Weights of a small masked image model.
Model: encoder arch vit, encoder activation gelu, encoder patch size [4, 4], decoder width 256.
Data: trained on rendered scenes of coloured solids on a plain floor, 97500 training examples, 36.6 epochs.
Rows from block 3 of the encoder, named by matrix and row number. Rows with one number belong to one neuron. Each number is 500 + 40 x the weight over its row's rms, rounded and kept within 0 to 999. All counts start at 0. Numbers have three digits each. After the name is the row's rms in percent of the matrix's.
# fc1: MLP up (encoder.blocks.3.mlp.fc1.weight, 768x256), inputs 0-85
# fc2: MLP down (encoder.blocks.3.mlp.fc2.weight, 256x768, transposed), outputs 0-85
fc1.137 099:542440542462480516503537506496547458523431513515492438514439491512524489545451475506495512417487495511501581505431463486487521536532447470478488501481557451448471550485447468525481585481516595510445538508584528430447541495500452527537491470561525493548498539
fc2.137 092:531519482469528602481538485519511578454485495506451545498503453534478477543514541458477449529538470465412510501612492506502534521468451542496526493530455560468536476470499518569488457428484456429440505578536528494545441507474475536501488475477537517524516455
fc1.138 055:566565484506501504456508467512570510422570442473482449490447587484545455520517466485459507499490465506516526421533434530456479556543551467532508476477529454506582509575464531524461515519536437515493582423482484479449494490528591497459478480505480525500552488
fc2.138 091:493496529559421498515417509506436485568507573503528577499517500520499577437493518558486564557469527571549519543523540465517507520482531491459441499502512507500541532507512452497515488533509493464549423473507568500516466540482557530449482514489467547487536537
fc1.139 097:497496561529506565487544506491536476432496505476522530473523476538383551520490498467537424488446445476446483491551506546454493516426538475498494513423516530551520478509469567466482545504509512420487426490576514564531492461520400420506478545492530552539489506
fc2.139 080:494582426448475496494512549484464523475599486496575495539482522532475507479483520495547490489524513494544512464436536515511519505510474474509527484447460535477530491491527469474503531469457417491508522501454510531476539488521445530495460501593485457518423492
fc1.140 085:489523556497479499466541564476476501495461484576484473467493516521513470532573514511449495413569475495491486557512542502524488485440439461543482571428465489429517499497494560536517536518541543476514497535593455487529532483532567379508527547468549524515487488
fc2.140 090:531527523569489517466537488454589466507514503441483447559508568484504532481411539507541488579501450470491526480493479432432446545464540457463459514554501511506455520520543471504496596453441514516450481521506578553483442568528470550526496426472400460459591493
fc1.141 130:496520525532506461459536554471547457524491551507515495537495515456503462478442513534552436454518497531470445549503512512537586481558493479531546546494536446483565413478561484593491475511568498450522496480552522473544455524530534474533488447427493441467506494
fc2.141 116:523463485493506467505546422497475565437513431511456466446558505482514455555569536478509556484483536447484512421513531486482509473502508521549446473520432506459498552491516496508525564527492490502522548539534435512537512417454392539447543521517509540498539533
fc1.142 087:484469419484525490478510499480465527422589475489468481498470547489538481585511576526527616465488435501473466508518519482547543502443506552498415548513545595426541470511457442544477527523452522474505581525580499493431508516461459559526522398462543496502507484
fc2.142 087:484506506543419437475480529443530497525477563526549469478492428527505514461517466509490467542539492536479524486437510512497445481557496442464565451519509411445498528482573526526476504525508418489578408484526529578494477522533530512451454536513446521508561467
fc1.143 087:562510433496494505496433497503547536495465488528463438503510546566489549466496443587445526456521542557526519506478472487506498447533469516537520435565501494509500505545516508479468500554513529535472500535496534448510550464463494528475476526393504538494510478
fc2.143 089:512507488500497528509536424501467489481440469521521521489476536482487536460455515519535481458572543500473537566509432516588451478526515527481458453474514544407517549453574522443536530517507495516505474458476422490493473515562502497447503509500589480487458505
fc1.144 086:519440447432500519514512572458543478456503424519508386560473549538518493492529504568490578547500487488569475392506561429514500444511388491499499549531495471456507501504503488563469546517533542520486542485502557492466528483534562473522410524561514516466545518
fc2.144 094:466544510444508460453547499547518532536516485587541499522494508515531405512495540432502457452473546468509482463487426545545480480489472491555601485490491519547475461420443480498562508455443501536496516550515421541471539474511537506479555453448501500508509472
fc1.145 063:554501464453494545504569447376561515491507465532474409487437497521547514571500551480457431572593437463440463515502490555520418471525518470512606546439470516486524498483479479486457507401526524521516486456557484515489448531504539539500448460500449535482465489
fc2.145 113:475496528556424479478409519503436480536537544467523602468466503525441522422478502534482568505451530568557495501499541429495538520460524495457407469513505490476561543493520477507502495554505444470526447463488554490473492484511566499420507530494466513499526517
fc1.146 104:452493546465606489505510535601539555559468462470496543609456454507525491500456489500514424500455462532482478472510487502553461532494413539467557584470493516468483491536503571488459454520514499458515451489450551565492469522524442529569494546441458474436538472
fc2.146 092:508492582518523484498530491451428478515501463443501490546522485521503508475454503417430533496499577515540522520481503479500547565462483477480470510482496540532553498504432480519472556495466451444461489587402574451509535487476521507488451468521506433507486451
fc1.147 108:488547454595514566463496453498495604489519536441479436512466510537472500524584503487498552568459451460507550410571505492472487506503518499511479530501577574574460522556504495515592474514521531502457520525497467503471530512553516525468479444474473480552477532
fc2.147 125:495393502557470507510495509509414469470485536486589528497460535501484547491506515513414488513429537500587524484498494535482516511484480535511472419511515495501543502506572591476517539488465501467448497506529522466544561480446472542512562545545507527500547527
fc1.148 082:532480506445467513571422574540499437514504488547478479557530506478545545544492441511503489469478469498493575446529537448507463483396534493511466508452474554532497525525461489522435488570443485468555485488572469591566539547436498482533564558540474504561517530
fc2.148 081:525435530506422487477492458533571473483549468447472460487513461487508532479510525569505507564530514497532553525436521454422465488544517500553477480443468495498471507463521501471492559509459470464523455427510567579439513473565518510516434506415455530463511554
fc1.149 116:605480494468463485573472484562558474453460471457611417390466500487444463521554516543516540517441499555511463501551551446514464558480485519476478514512541450517498457470513561520506441521521483460497543515528485487478515505536562558471543476519508613548475483
fc2.149 110:503479474613517474513477498511447533548524582582433549482513501515448584532445511537478495524404531468446518448598527502564495515469576477481471557461466526547567535466524528474492417486532465468540448477442527573493378451507483488451555478463445543530505555
fc1.150 134:443495466470548411521481411511440531524470495446466513551500442537485488547440490520589482421451474510474473507525461492515486521559550483572470554502552544490515563474471488500557554515511482494452467533479543559513461502499586462492549488501488464375427482
fc2.150 139:514500503462562511446577511513441532472574414459456526529487608563564463478510541485530533565544502456525460478412475531447565509477491443486474567464447480482534599444539459491475462485532477504529458506518451585532472418503577449451487443532469520466512413
fc1.151 074:390502457428488552524565495468553496512491499511496537535502511451488506548535522490400526430502531427513562500487486503476524469579474444506504472463523568531472461447452529539553534434516502568475524464554500461500456492510468479526458573569438510536528517
fc2.151 076:495519477454570560491559494472572524485498448506524501529520450479479438568474583461508517451494551396447503468468505510450461521560498469437554531475564554541427387481444557517525457496527547500444567499555426512464491495519439494521457549542550495502420466
fc1.152 121:540458466523600540508541484497520520537450599494551501529522493543475475462510455488522583467397523495523560541502501453491522516527510466494573635566505478492516497536543468523440470508467531546562518479488488463423510482537529511529514494481533494390450538
fc2.152 113:550476478471465504494473531457455480433456455491528584520450425528434481480365479542483528562496537463488551487451555509545467561580499598490461521498434519498537539445553532453461466524502529471488521481506504476540514499462539559470490548502410560536465488
fc1.153 076:457511528462482570499602499447497404528508540536511512468378574470436487546463494508540511568494430578503478553499534566568476455553544496481497526437520512543504483465554490474518495448470478440494427551514481471557519484494532459501522452535511486548533461
fc2.153 107:483484514556430442522395536481445487503543517448521583476500511537510517416523518539483535517467539529562502507498536423494533541459512489462424477527480507480571533505499488509515481559510449503517494427523567493494495479507539514424447502471448524463545531
fc1.154 110:501395476561480410543500458496538410498474568475476520569525500472453452489480421503479507473527489517533532522499593489510458458447514478513495483471521504532449531471524499497525476537545550545461527538487582431554476489442490541504453569524525539484495514
fc2.154 099:481548488530500460532497430433483534529499531495463465540455503514579540565535531435462445540524497524497471484555582507469515529467480480518434607464494523488504494502508529553518557528496573562467542480562472462509395515491524382549431473469402471399571541
fc1.155 077:510506506440452468540442470544510407534544478463479537513501512475492484549514480490518538482426465513468546465464570506423491414515498580497444465473510527531496495506447525491519465519445486493491519475499498481536533502433436531551482536507496612540529436
fc2.155 085:496469478570484519509413493461472525503534493462492502392468436507521486540520454561496466565495498569535420539500525377483495474502567500552467466538465467423530574557521515502441497536460441454517480458524565487463470479546597496433420510454496497499534523
fc1.156 066:496500443560515398526492403481568492520543510451469464515555494513523548420504518486438456463437498522542454491474541424467445547421546470466534448479520479504484493591538447538499535515535503518548472472467510469503510507459474479497407469509489434435481468
fc2.156 075:587474593541454541433455514549506483442512517490464469529454491504525495565501505493548494526559521515471510494543468579497492496563554532512512503585480421554503463420428487479474459588526491485468459487461468542463470479447536530485470478390553573540480532
fc1.157 120:571450578449560441493495522524498586538494553562496487549510502494523502561421431509520449482475452446529476459516470507490529438563513566514518474537475460552512441481565538426477477474497452447459520487472496501563490478546525532537517517492542519528484452
fc2.157 110:428489473509405507526449504471501535449569461524537513540486487580552502499513451526438512539454557538499460512484522483468485516413468452455557508458479535446582478479463460565564578525504546524489418483520585527467535506482512470481455458475442459455472484
fc1.158 101:491548531456545486449439477409478546491549518470498544529464454499461532510468463513541447534461471495486514438511583583507515450450447515526493503497469436472491471498501438458543491473554532477524616482557487456507509464499506561550567575512504512518497509
fc2.158 112:499510548547371488516496507447439517540512523502512490492484560514473516490501477558456532576470547518554464484488482468466504525512505485455439457492455518502541525501538526499518560522517460489463496516546532508452470529521600452480437510525480509504547506
fc1.159 104:514520489533517526553513448527495485539429489501485567477571461460592503549470541516464439449497545428418426510479435559515558481497439411536521506468523523467518425457523506501484523562553512523495520467595499479512513542524543483553463492484518540529483471
fc2.159 088:481550515520467547509529464474560473495491496563567421555505417458539488488552521475490420388477492410504460497529523567441520467485478538507536546475549496454443461549555540557538541545493446523472514517579487489508466433493467479466529557507540401472505514
fc1.160 052:569476486562551495501353485496491494401491491557469554531477542512554564529503471536508519517473557484478538525566454517503524542468545539494521480435561490467445494543516495475520560506524517532472530523521507532489589504549537401499469519513543478455551494
fc2.160 065:559484514537460470437485436509562449566500475456423421481490515465488480511463489533530500513593519479436495519457503467509421521469536544506475474571538446489490469445471464465487487489474425491544485446557459537552495529515475536500506497472504567595528550
fc1.161 068:533528476518545516514498509503497468550518551565491537547492503486476569491563472564530572479564496581481568544535515523567429473519514444513503447452546528559545458454509528503568494511513465450539497525521508474452482510452484467533542523474464509489420536
fc2.161 066:522512557494467541458499495464435544419511471486505522446503495474556415490490547474463524513435501502508495476517537462420559525459534561539443547504465534421488524552487489485469515497546548522503478500460488499521554496565460538452455491503535485511590457
fc1.162 068:557515407552507495383469468486520447429494530527472550581503544465499490486489430560439483491515498447450508495578463475446430469484508505487543502481511464500490528517509496553463464480554471556584460484476488492563546510498520448495428505497548473494467426
fc2.162 084:497544537426480556546525433515546507549519472566476409425420496490498525541488485439571507433484493468513506478483451513523450463528499526532529452526482590434489456490444501494510456512507535448460510433485434443532546500494472540498545474518523502546487514
fc1.163 097:483492480514511510459493513486516510527483498521508556511491580483485506482602427467552479448441520554469439525492533598572504474523469503620515500556478528493545517562474527521443597519524513472502457513585429516507517475465526496479511488540478492484476455
fc2.163 098:566537529553442494494545528458534457421499451513499435489514452506446518460416522470454504542606495467491486462424462530426443455463492487427474500498462543474456510490556455562523514476433499509450580473478520500439471523497471550557486562449507481519531482
fc1.164 094:532520575494552491450512498509409463522375476493477536464486480469502574530450551579509520560526503420520497564477488514516505518475471501540468500475524559442500548518485492474490482424480509463620562439518438505513441512508454606487505465473567456541484473
fc2.164 085:451556518487520415534478535490486502516545492449504460460499443517497465487511518442423482430468454553484521513517526574480472471493500462493478531491472492524528476521545526498482473508538448536433439531484568476509472524556498552433523519467528534544521438
fc1.165 060:460516457509421563499554511521566495502457490528545505510547490530467484472479567478541557512554492510495544454468554486502499518569452548511509471482430481494536420483434468567510558457472561492502558561571478503380499565450520468476502540496430500489524549
fc2.165 070:545514541477511477489527474486539461503492563537392442540483493453534503505441486533495477543569473512516534517488409505482479456436583472513444465470536507431459525515503489466523485480486551516484494540401497491554492588526427486555489452543511518491501464
fc1.166 143:477451510452531547532495469530578565525496506474449437507501565517482459515512560530448450413453520440547540431562534438488568449475453607508500491520500487438443437480562486522462432490584504471526494474495499534471474486485398500413565560503514484445526519
fc2.166 126:504494438474499405475512594470438473515527495515522614534500501433481478492472485495543558435508472468474484481464458658482482501562583478475487438499491515520559535453535428465529511513514540507522563459509467568508535443502533415498493471543459512465530413
fc1.167 115:446499491505617502520558552454519551520455535466557496535482473482484504507502520444576473524477465553480512489492396503556532512504518578494494463488458466515534560472579478544506426546521440485492494486445533528586505464578488469557495456503499520592459533
fc2.167 104:495518523521438509516512462442526482539449392549544448527462447507426532509541492557420554527522549541502511485506442457468448545463542517513539518450486468460493500467455497483510491441480476471548458511469482512531536440498482488503483486539528541492501476
fc1.168 088:494491503605534524436479548488526560526532554484482503500478532510503475463482539561492533473518542454468475506502493521525510472459532457496520474447506503485466508511504550495470487456537480473395543605536531508513513456502504480552458418473546448532544505
fc2.168 091:451537515439517499550517507414547395481506550509431458481486522455474565497520486496490459482442435557521531515492444402489487545498523500471444523508463514447569510517470490523510521571595473540519555517533427454555455513543480446458567434504478516507477453
fc1.169 089:494495460475521490523504572519463489455509513530499504565528535481520508543448505552513503436444524458540527518455511524597439506501518479378528506500485542480464472553444494440485473520501536502439566469478527498431511435539439541535525482501542504474480466
fc2.169 081:506528471502591550472581461432532575500454444527527423537526492492497453530546508482606539466516487430510512492491465558492437512529505496472597482471485532488471449472511449479481566473416485584481581584536484481491523442496481450477486539536536403536491497
fc1.170 095:530483453527507421521432556506459438558471558570514465512458543496577560472532497430543444534490551528513466482435482433518520417432546535456453504525520513538416460476529475465460484488463485479514465518468453521496506525455470510522495524457501478452482464
fc2.170 097:449484583480454501529548422526464480474589531476485534566530530509499436528488535552502547511507492515501532509530440454450500512512580508486542494524443400493535533487446495456517452544555492507469492483451526511474438480496484552476507462520488543517505502
fc1.171 127:601487583432445537526473455529451515521423484522570505494542457458466427542520449570496543468526485517500491452502527499529455510504543572497492565551515542467558369500456506488533463568483443519554479463542527465529481514447570462506459450547495508485519537
fc2.171 113:549460501534530523496489556528441461417521478493510430464453442569466523510520532505451541584490519515474441445514513539530480500459557467447526481468491461487560510468525483467473396520535514389507497465503590461456434494495520410471554498491522511442488485
fc1.172 114:502496540507577474574537535534520492504483522440476539442494445556554505441473515492547420522498530441545471480489513573520526528492511516496529488535504525515550529552519482444462455541446459424527548453479418558504499471488469542512519516473611517512496474
fc2.172 099:498578519446556436483442484504520515503552489431456507442457507510441529511507488480482485417590516500472479453472602504519515436445533549582421505523511532448458552462488460468496454455588569487567526505529503467445484537512463605471501469539495556570481537
fc1.173 067:465520482556521494478552559471550536463492522476463450521459503561522434413495502459443530434536567492542440499493528533515482460527459507528485438534469517580464441457486490455570567488485490440487539506473523556423510464564515523528484523535515523556513529
fc2.173 078:509485551524450473479407482471428423519522504493530544481518521438463510458506475624515540559482506573532540506506506447504559484513532471463460526459503469481561564518510477528504448522505447539537452476513506439487481506499526481464478491457486508458517456
fc1.174 112:428511502443477490559505481444572546496497533461513500446465439505489518540461511550530576458472610427528485525490405471563541514470524447461516516492476500543433466474509505492473491597542425511506484513511528528481526449493456504543467498528516514522483506
fc2.174 126:471560544510508485505509453491542480484448466482545458585497417482479488588540466475497504481472469543489412502507554496497469503558560500566460492508606504478565526497569480515489471497461529493590466413524536549486498450495437510567480506525544446493547531
fc1.175 102:510498452459434469489428624482578417534494500424459567472442469520455558527441494518483464426456537530453535487496453499542517483524474515439510504450488502484490481521497513547466506542540507506492497529492560423504479414497540555532497488484444489544532471
fc2.175 108:498434555525499533582491569503446528455515503495499495455452503481482491498420478545459546522508473525532474480530496484494537495586514539478460482558443472472499570494515455463537533513557527468547506489549487440478427473481505499459448472498447479523520514
fc1.176 110:480495478466568480486551569543483514464469455493526533413432531506474557471529517458518469575505549440414431483557473476487478474428475452510464511502577442433505367518526507546556489464485498568475552560549491487451451525568454457498554449579508442530504499
fc2.176 110:512459496535535606493459504548517524486501495429498486509452469508417401572509506543500547498471547537457500481507492520507473478497470451440533488506493510500505487524485517566488510471466510503452443496466485627452454493520529499514485449515464477481523544
fc1.177 081:496508488447550526411495484500568525536436437541514479515465539496588537484494502473490519535448515499510558513488474515455440494439546485543494569459518536456576523517410481503539463584498502499562467560556509560490486534501538461491500535440492450481497469
fc2.177 077:543494528485425509463472482479553495531542549512539463478487522467511521542500501535505477582512468486477538460527509460471405480499507489486552490499449504458460567472542540518523569452452498454478514519503544522530448493557542501512471469488477525495535471
fc1.178 071:535445484506547496531530397508565484538519545544505491452498530459504531438575491479473509516450454455495560469519588468469536414517509507438486466486458542499456496488428545443507475463548556507546499573570498512493473525498449498523476493519492492516507460
fc2.178 095:449569482496554486424524514443529496481458526530521461511494485493479474536469428448505479458575492484426403459476500530539444486509471546493528492534531505434426496499547552514462520530478520468544489486490450457573543473490481420518449499477587468517472506
fc1.179 087:479462529510491610509467483506554476510529407517528524515495527548536478540542530454453531469436519559458529473490473568488424512495518476491400496512525479523531463524475442539510421569475500486481509447494443556514520484521475453467497545496498555492458490
fc2.179 087:605489570492541456451486528457524478453444460469494444511434496419460503504454486553555481533570539497511530513460454512470445546435482462501510449461518556493442556505510535478464549450461475532514401547523482585396481447564538543549507464490464490513506548
fc1.180 106:450466478502545561438455503469514480581585529485495482451465581538539522537465449521535541477506483495484473521533486459519476471512433379444475483476442561510473523519470521485529511506543498496457499550479532503590503519500496522575466457463490530509531488
fc2.180 114:481504468464488509508534491491478499482549486502447532514484465521468430433443515493535487479500575471442501531449486574514531570552517466492589543513543469517441501510471474443475492521516523533455527532469440482387489557423542504518531469523481488465487523
fc1.181 106:574538476505478455521475531377487500463486413488454487540492514498530498463481515521493528481427544499514540549565457476533582505440499491436473484476494531501464504541484534491530526571545531524550516465522528551486519522429439490576549477447479532563495538
fc2.181 104:476558544468485531508538464518502517494516499506403478488475480514441500519524548504427506504537494569466505480448567477537537510489563476530468534511481505499540453494503483456444478552521497526509506474475513470480505555524564547560489525474459430486549558
fc1.182 093:525500495493537517497513448508527502490467493469501517490514538463472523524548549482529560526454492556471465407493530463486507427452486511510558494488489537540441463514534480580427478496528533590514559489574451414488433405586455521520514444493480531577539517
fc2.182 077:487481464521530422520478554513462454490472515485542504444451410537521484472539425479409466514556517518534509504481448523502486469478494514569395522539509482507534553520534493429499547429485459419442421521420524534491533490477546504491473524439503504489463534
fc1.183 087:467530538484514461527444483516415459508554465517539532491573512565505446558453465476543477447482534504538496470505577467518517472580461562516458406529486538563527493526454541469514487523482503484503472479477520503574496482451435550452498512491483430518498478
fc2.183 078:502489494471544468561550410548517548453437509519543483517472517490536474518562437443461488518608529481438469473491501525525561467465536565513587567454476473529407485514594486517456567501525540517438526492490472473456490518490505508526544485499523521473506501
fc1.184 113:467471566478538459501510501504428533572478554534502478550454400500488553469436529468482496370565519536538557521461509521550472507563539458511497480565545533545478590490469483533499489487464535522505439486459531498505466443551548447433500449489512556482484506
fc2.184 102:466461505428511493509515507527474525583586440468499519514466516533572462519590496470438434522521479467499486446570477457446509493519468518473486558422461454528448500468514479577493507502513536555498529517502448524570450498555518429456472448499547442406505515
fc1.185 071:460586490518456538459531539492470510403534486528528521518539528458541470534492513421451505489557494583457528473477510434494477468476429459487488449519528512494478575563490463532495519488481569468454503545578578454491481554537404427519441481469496528479476473
fc2.185 084:509460458535531505486505539521523460555500547522479461504491477528553541473550404520529493466532417491554470531498569515505494483476506510522569531556530488483479499436490517495489543489483404493534519463507422519490519516513498519559496485517548414446601433
fc1.186 069:511514518433524490495461479525478562427490564544513481593554606500533467527468478541517504518459541584534433386461489473469511524497564564470486500513563479546438438503458506512526455567482526487555513547463505438513466473471414540484518476449490505535524515
fc2.186 081:552481454482479496489465459493468423564509500534481434479418481482472556424412462501469546450512515538524499574490469527562526439506476557548511475479439513414521535460523462444502501463512423501529436452432483560509511461490587482493468523488568495500407491
fc1.187 089:535486551464580523471460437483534539495473449481470416497506480450508468551488464521488434447487470508494492518567479503497443483524446512494462500455516528529495465481522442544493495510505481501491495442484481489380483499512513495607516468438518444514552494
fc2.187 094:504539603510519461457503537528475450511521500535499548456509422512537547505475494527459549509501527518533546457460465537537476532525462526448521494409450549410556533472474494474517534576469489452525481560483509447568480503533480579495471473520418461518518505
fc1.188 066:531470467579494525499547498476547477483526507524483469495515492511485450541500546528549472555495548447458514515464565467458440488508444494477471481521531497517528522531505460514487503528528504492549502448451521548480511484526506559525543551466432482369495492
fc2.188 071:591539483377494490491509472519535524534468460532425471550431515513524502527425489453471529494559475520508543510525437550550493514496507491560501506474496420506491470502435531489510550525505494522461502576465473439462558513491479497474527483466505450618513454
fc1.189 106:464509497544487490523519488459463577528477493520495511542505505540574534537519463496492516518571479454490543517398516532489557465472524468521510408558447447467556524561526474556572543454502512545502482472497543455466457515487511498478463490484573464523510546
fc2.189 095:489500532433476508496511534449537527534568528511535483501534544500503497466518495447543499465479502469510550496529532520536486507488445486469515575464532499524445482532558439556466464434506484512492473530511458500545462519552470521515494549528451529497529470
fc1.190 098:508456495473481475517444488471530542422467508470557461457551514574479433581535452507523470486493552499508502470503524499469462436564540564499487482512493470539447554501549450489473525523466502472476490522453498470537474519508498438514481586430563521520484505
fc2.190 090:561492504476536486444489454505493461535427484528484484564456516489438535527412497502513523511612524494413478611548472572513550535498495505545436443529590492474466458433531556504463509486514469489528452474514482528523512479557478547467532497538522476548471508
fc1.191 113:484513596480541517450522497498507592551550574454444428497488509447552498513495537466546528549526455511536506494535512473541494507511457455457432487471503417481557501504520541476460528556505535481502491478449474538441502460591504494564547526515478481505471513
fc2.191 106:546504518552483534532526486534481542550497498486541493545502430471456513466514515578419528486524445535453394514508538428513491539444497499494470443488484510552506558503507534530539505473476465461511504452499570486494469484474454492535450567542429524468506564
fc1.192 107:489511582524492514448480520513591549423560548464450484560540473516445488518482494509446422534460531460500644403477424460496486449540508485538464491461497454484418525409497554582546528481571472459587539564490543517498489459573515501471455508553510499524557551
fc2.192 086:453508446532582526498497566542437432544463413483477512480513534512530493516539498521545561529448543508511466502514548507564512510505518526449490527473514555532518466556513534509480541477504425476418474533510474467521486463529502490475533501502522584530449449
fc1.193 132:547492531420496508519461461479541415536528460486470461462562524503470502551463442502429511417483490544493487494454525463548469515526499491483542517493489503531459406539503446454541532462489431522481496428437485467520481463514431526509478438507495481459516478
fc2.193 102:544445516483483483513487491476415504437544464492525514542478480453481456560502402487496477493456513595473477471578478488513573491515545472501520464498409460507552491493571483502446448522520436439483493482504535432523454465520528486514503541484517548475508539
fc1.194 128:544495558523557454543454559534504451491458470484512516425510437545493526449471548493496459521431538564551482469545553568475577465452436523479530510496561504516479470450471491487498516505505502468544462443485497457505453518553427552503502446494528498551578562
fc2.194 125:481479481463503465567428555560487469463515509525515524522490445545440541472495408519517482427497459488479469475533454450490557482475537494538501532549454530454502511570470495464506460427528468531536473527518545500485402529515453491455548573448515541500499554
fc1.195 110:578504512479489492560529528424470510454480533562461474561469496521488473488544497488501500517520464473514485474494466499506536466499451497459462464493502488511482514506498488457556547590536488536470500471478537496504465451525485512485468459466394609465486561
fc2.195 103:517440473449503569446477478545522504555422507555514461536430451465465492474556499429508476555413497510451415493584470543480487431439515585536535582444450502521538466448561541505466478534543513488486534524477482462475526507503507441484497532564504528492478500
fc1.196 067:448469541501517542514569516553471484492450537552579525458496502535537530501510497501484481542459503422558511511565530427475556491503521482539504455507468519531465489509510494518583461507526460448462446568464521519485539447555477432488468516461490534527451485
fc2.196 085:550484460517511465522519492426528455550548520499500528540494540485517543446495471516475483531476457572512452457408546513543475469449550542464522504416458519495568483440477447514445552512434457496484514451554538467575461483522533535493508472538502556460539488
fc1.197 100:580548539563526452550517544467462471514487543546484465451559437510493570500430488467564484469503533438441508574524492519557537504578501508424518457400475521494571500498529537547490591438526479511543486422521504447493560496479470533539532455551568453495511524
fc2.197 085:527531526487478597491563474592468462545526529458448463483488503462482549576585544512434497445523459515563514501573435493478423534459418515549481489558482521507443506443440475527458466455478481618468562488529492541509480423539462460521503498509420442540538494
fc1.198 052:476528459494502513565494575570478499572526450496465535451534491514481477493484502478526473523469491426529478445548555536503479440476450444468500451512494567446477532443380448509451441463543606521476500525458512588500501496472453500510488555509527482507455499
fc2.198 062:529476500511484456470455519484516453503491491456533498512465524563518546477488480551417453557484485567477498514509485523524517453494493510552427574500573492472445538510531563472465471549431518446603408476509479481534468524543549482509593461496446573454470482
fc1.199 108:543584503484577501525572490494571549588474506422518530462511502455569461527535412444477488539603544469437493475490492530527444555558466511533556482428576505509534535533557466490514614482458514474529563539450534490520482469428487506501483484464473497450574441
fc2.199 124:587508529475489484434403489544432471472534557481499522498531511496497491536521571483465550471484530582497576485445484534508454467462540450526555472545518533476542529481480559507510481456561508569412530508543515450482548496474455553477489531502597506528509577
fc1.200 110:610530546531505461557465515525537466508474510498452507484542435501480514505444520477508555519457462499493522503594506506519507520554480494437564496454484525550533459464475465490500477522500517556513540457437516506485551478527450494510562522524510525561515482
fc2.200 100:522465505420501467539507509493476519445537492550513540501528556517494587527525468524532460489595553495478477508455465539506526462438503473461453495487530547520532448456522529560440444498462563536490502573515472512578476491532574466441526461545557532492458497
fc1.201 095:455512504541491487459533562467509486569516551475429533432518448572541511530575498517501484504503524489465480498516505524528509479461515476499431525520521537476420568487490512553472566468489491534385539544504458508521530420421473464462493486451511501512495562
fc2.201 099:520535531468606516538467531504420551513484504425462473431450473454510490465476551485463541477477443465444469508501486534503533522536510537507477506475522551475534487521521481451497535530600522544548589535550544458433387442479471568478441454528496565505505476
fc1.202 142:526497547554516465496551524509457509486472518566538553480516471515460426485486480551452529495506529435511508528484520538568474539511546474538492522554497527473506511420477517468484461576493469515525518400593488478561490513491528538442517487525535471469399573
fc2.202 117:579494472531517506513495499509444498529504482514450480492429497508401494516520577560423542586513488557563523498488566574499498551516557511473481521512474476498463526465504497561453453526519503463535522418492613466463545534427484436448467459488473509466504464
fc1.203 101:553487504451523495573531491506500513463437463534526461481449498533535500553478557470479436460558557429517513436530514472511456518516513541479458485502452485480586435523493517418523465451516444477539626453546533503539553504484559444573519556573519528548451499
fc2.203 101:453511465531514568519544456483482484453502502486484457534498548487548500528559493440552487468500524454478493450463489559400474516555509543499587522495539496500512445455443503496482517527502537460401473491503523539478508445525465474547527415501507469503439543
fc1.204 056:421499505517502599512496600522554468466497502574533516541593490564485470456582476527531562530525513498510469540510525464598480482428402469451473495518527520488475539526426461542441535504547540507523546625481576524474531550507474461602529503555471392487446488
fc2.204 066:507522493499548441468561447524508423558543501520431450503497543510567541434451511550587504511539488509500481500482492487456471450554539469500414458505539489428459551541436490458496441517447502481577499436469451440537506567486530462516513509492480561479528469
fc1.205 113:545491502483524472509531480527533517508518558496571496518485489498479568522533559479495526502466458575487423526551426571482409521508534506425492487433486496553502499445544533537476472537545529544504503507456544488561446487470591510501541421458514539556472501
fc2.205 107:516406450449525481515525562503491465489477439513515486478517466491455527435486461503548469448520546467463569499519510549501523463479516544538534561468561568492407516476380463453514501434461455497508542492480462487533592504578512492484555500521422539458446479
fc1.206 108:452501494478501567500486508506446507566476525453492479497438546501502471424444464544510479552492534499483538520527435509621529487515431557480504415500507512560457399468528514537406504591535494469496415516532481530518496501525488498580541527502494503501493466
fc2.206 114:478480455515483525517526479535573501381512507554494495467544456558491534551514493525517460467535496514487434562530444460509512526498505481492506498452539422551536562408480524565543394551566517526415524454490485460547530549518537501472481487526574459514526479
fc1.207 111:430472521496531444520460557455462469499536564496480509548568539471488482465526491580499494423498456497473494477528498402567526513599549509504496429516531526543453496516510501455501493463443515485459472506499461435470454515537452541459519557482414475484567478
fc2.207 107:436487592441512528473420510446466468456558521533528537464548557556503466504495485536517494510398435505514493529461503466539523505535499500579506450462458520408523547502540524469529507475540495534464542530455554511497498506527487567498473504582511406519543495
fc1.208 125:471534457523500466457488444466511517424574589487572474560513557520563387516475556527439517488519471458487480447489510517479498482506470521544477551588442488424509504549509438496461531481495475479487525505554585468500512543450459556517508482527481431558522485
fc2.208 129:419493508573480494440517483474560579484471555472462476535505484491534455503521545523524472498508490501519446493516505497496471559534481507512569555432468520543441520571507547530465562513520467487453504549450512447494456515520496486504484464501500436539493477
fc1.209 077:491475458472507577496485510511541512534466514524515620555481563546494527549476534463431518476492467507484609494495517411520504455526455487496530589459534577471529517500487462506473498476442566482539480533525490519543492509526503444445509512500496539454532463
fc2.209 079:479508547569496452464495519455549507469515450516438394466514498484534484482476565552495459538495485498496516490461499507434446527459531475491384484504485472495473513460510481487533568518479467499469474452538578571474482452445471534584452498463438409497579567
fc1.210 098:531510466540579476469495493451496489556504540431505473541562450441429479538511419474460502487471519483440535525538481500554534430456497538509502490502514519467440458524477492486498536484463435527611512534509454516512516500491432548429505468521481434467404480
fc2.210 108:565492461495446509537519492462439513523541512481513557417424434530489453515513556523441552573390474497522485497500531504485539481478524583475511510480529539505540545525531431536540501535506497445482516473478534475539529502444493551559500552551501581557552507
fc1.211 100:497439528468507509536538492519462563460422524554462582475566550518480536442473505493447499490541507420493502509476553471484505547473460452507476509511617532525503507497477449535503489484461545503516462546520452513497541502485511561529543612524497529538455454
fc2.211 085:509455504517495530479522478552461514449513525526503423577549549564515450470562489531494496537620535478513483475508496573457533454478483499479550564527481465529513506453591561543464491412474514514518507466446460560483473391569494526507573472562567502503459488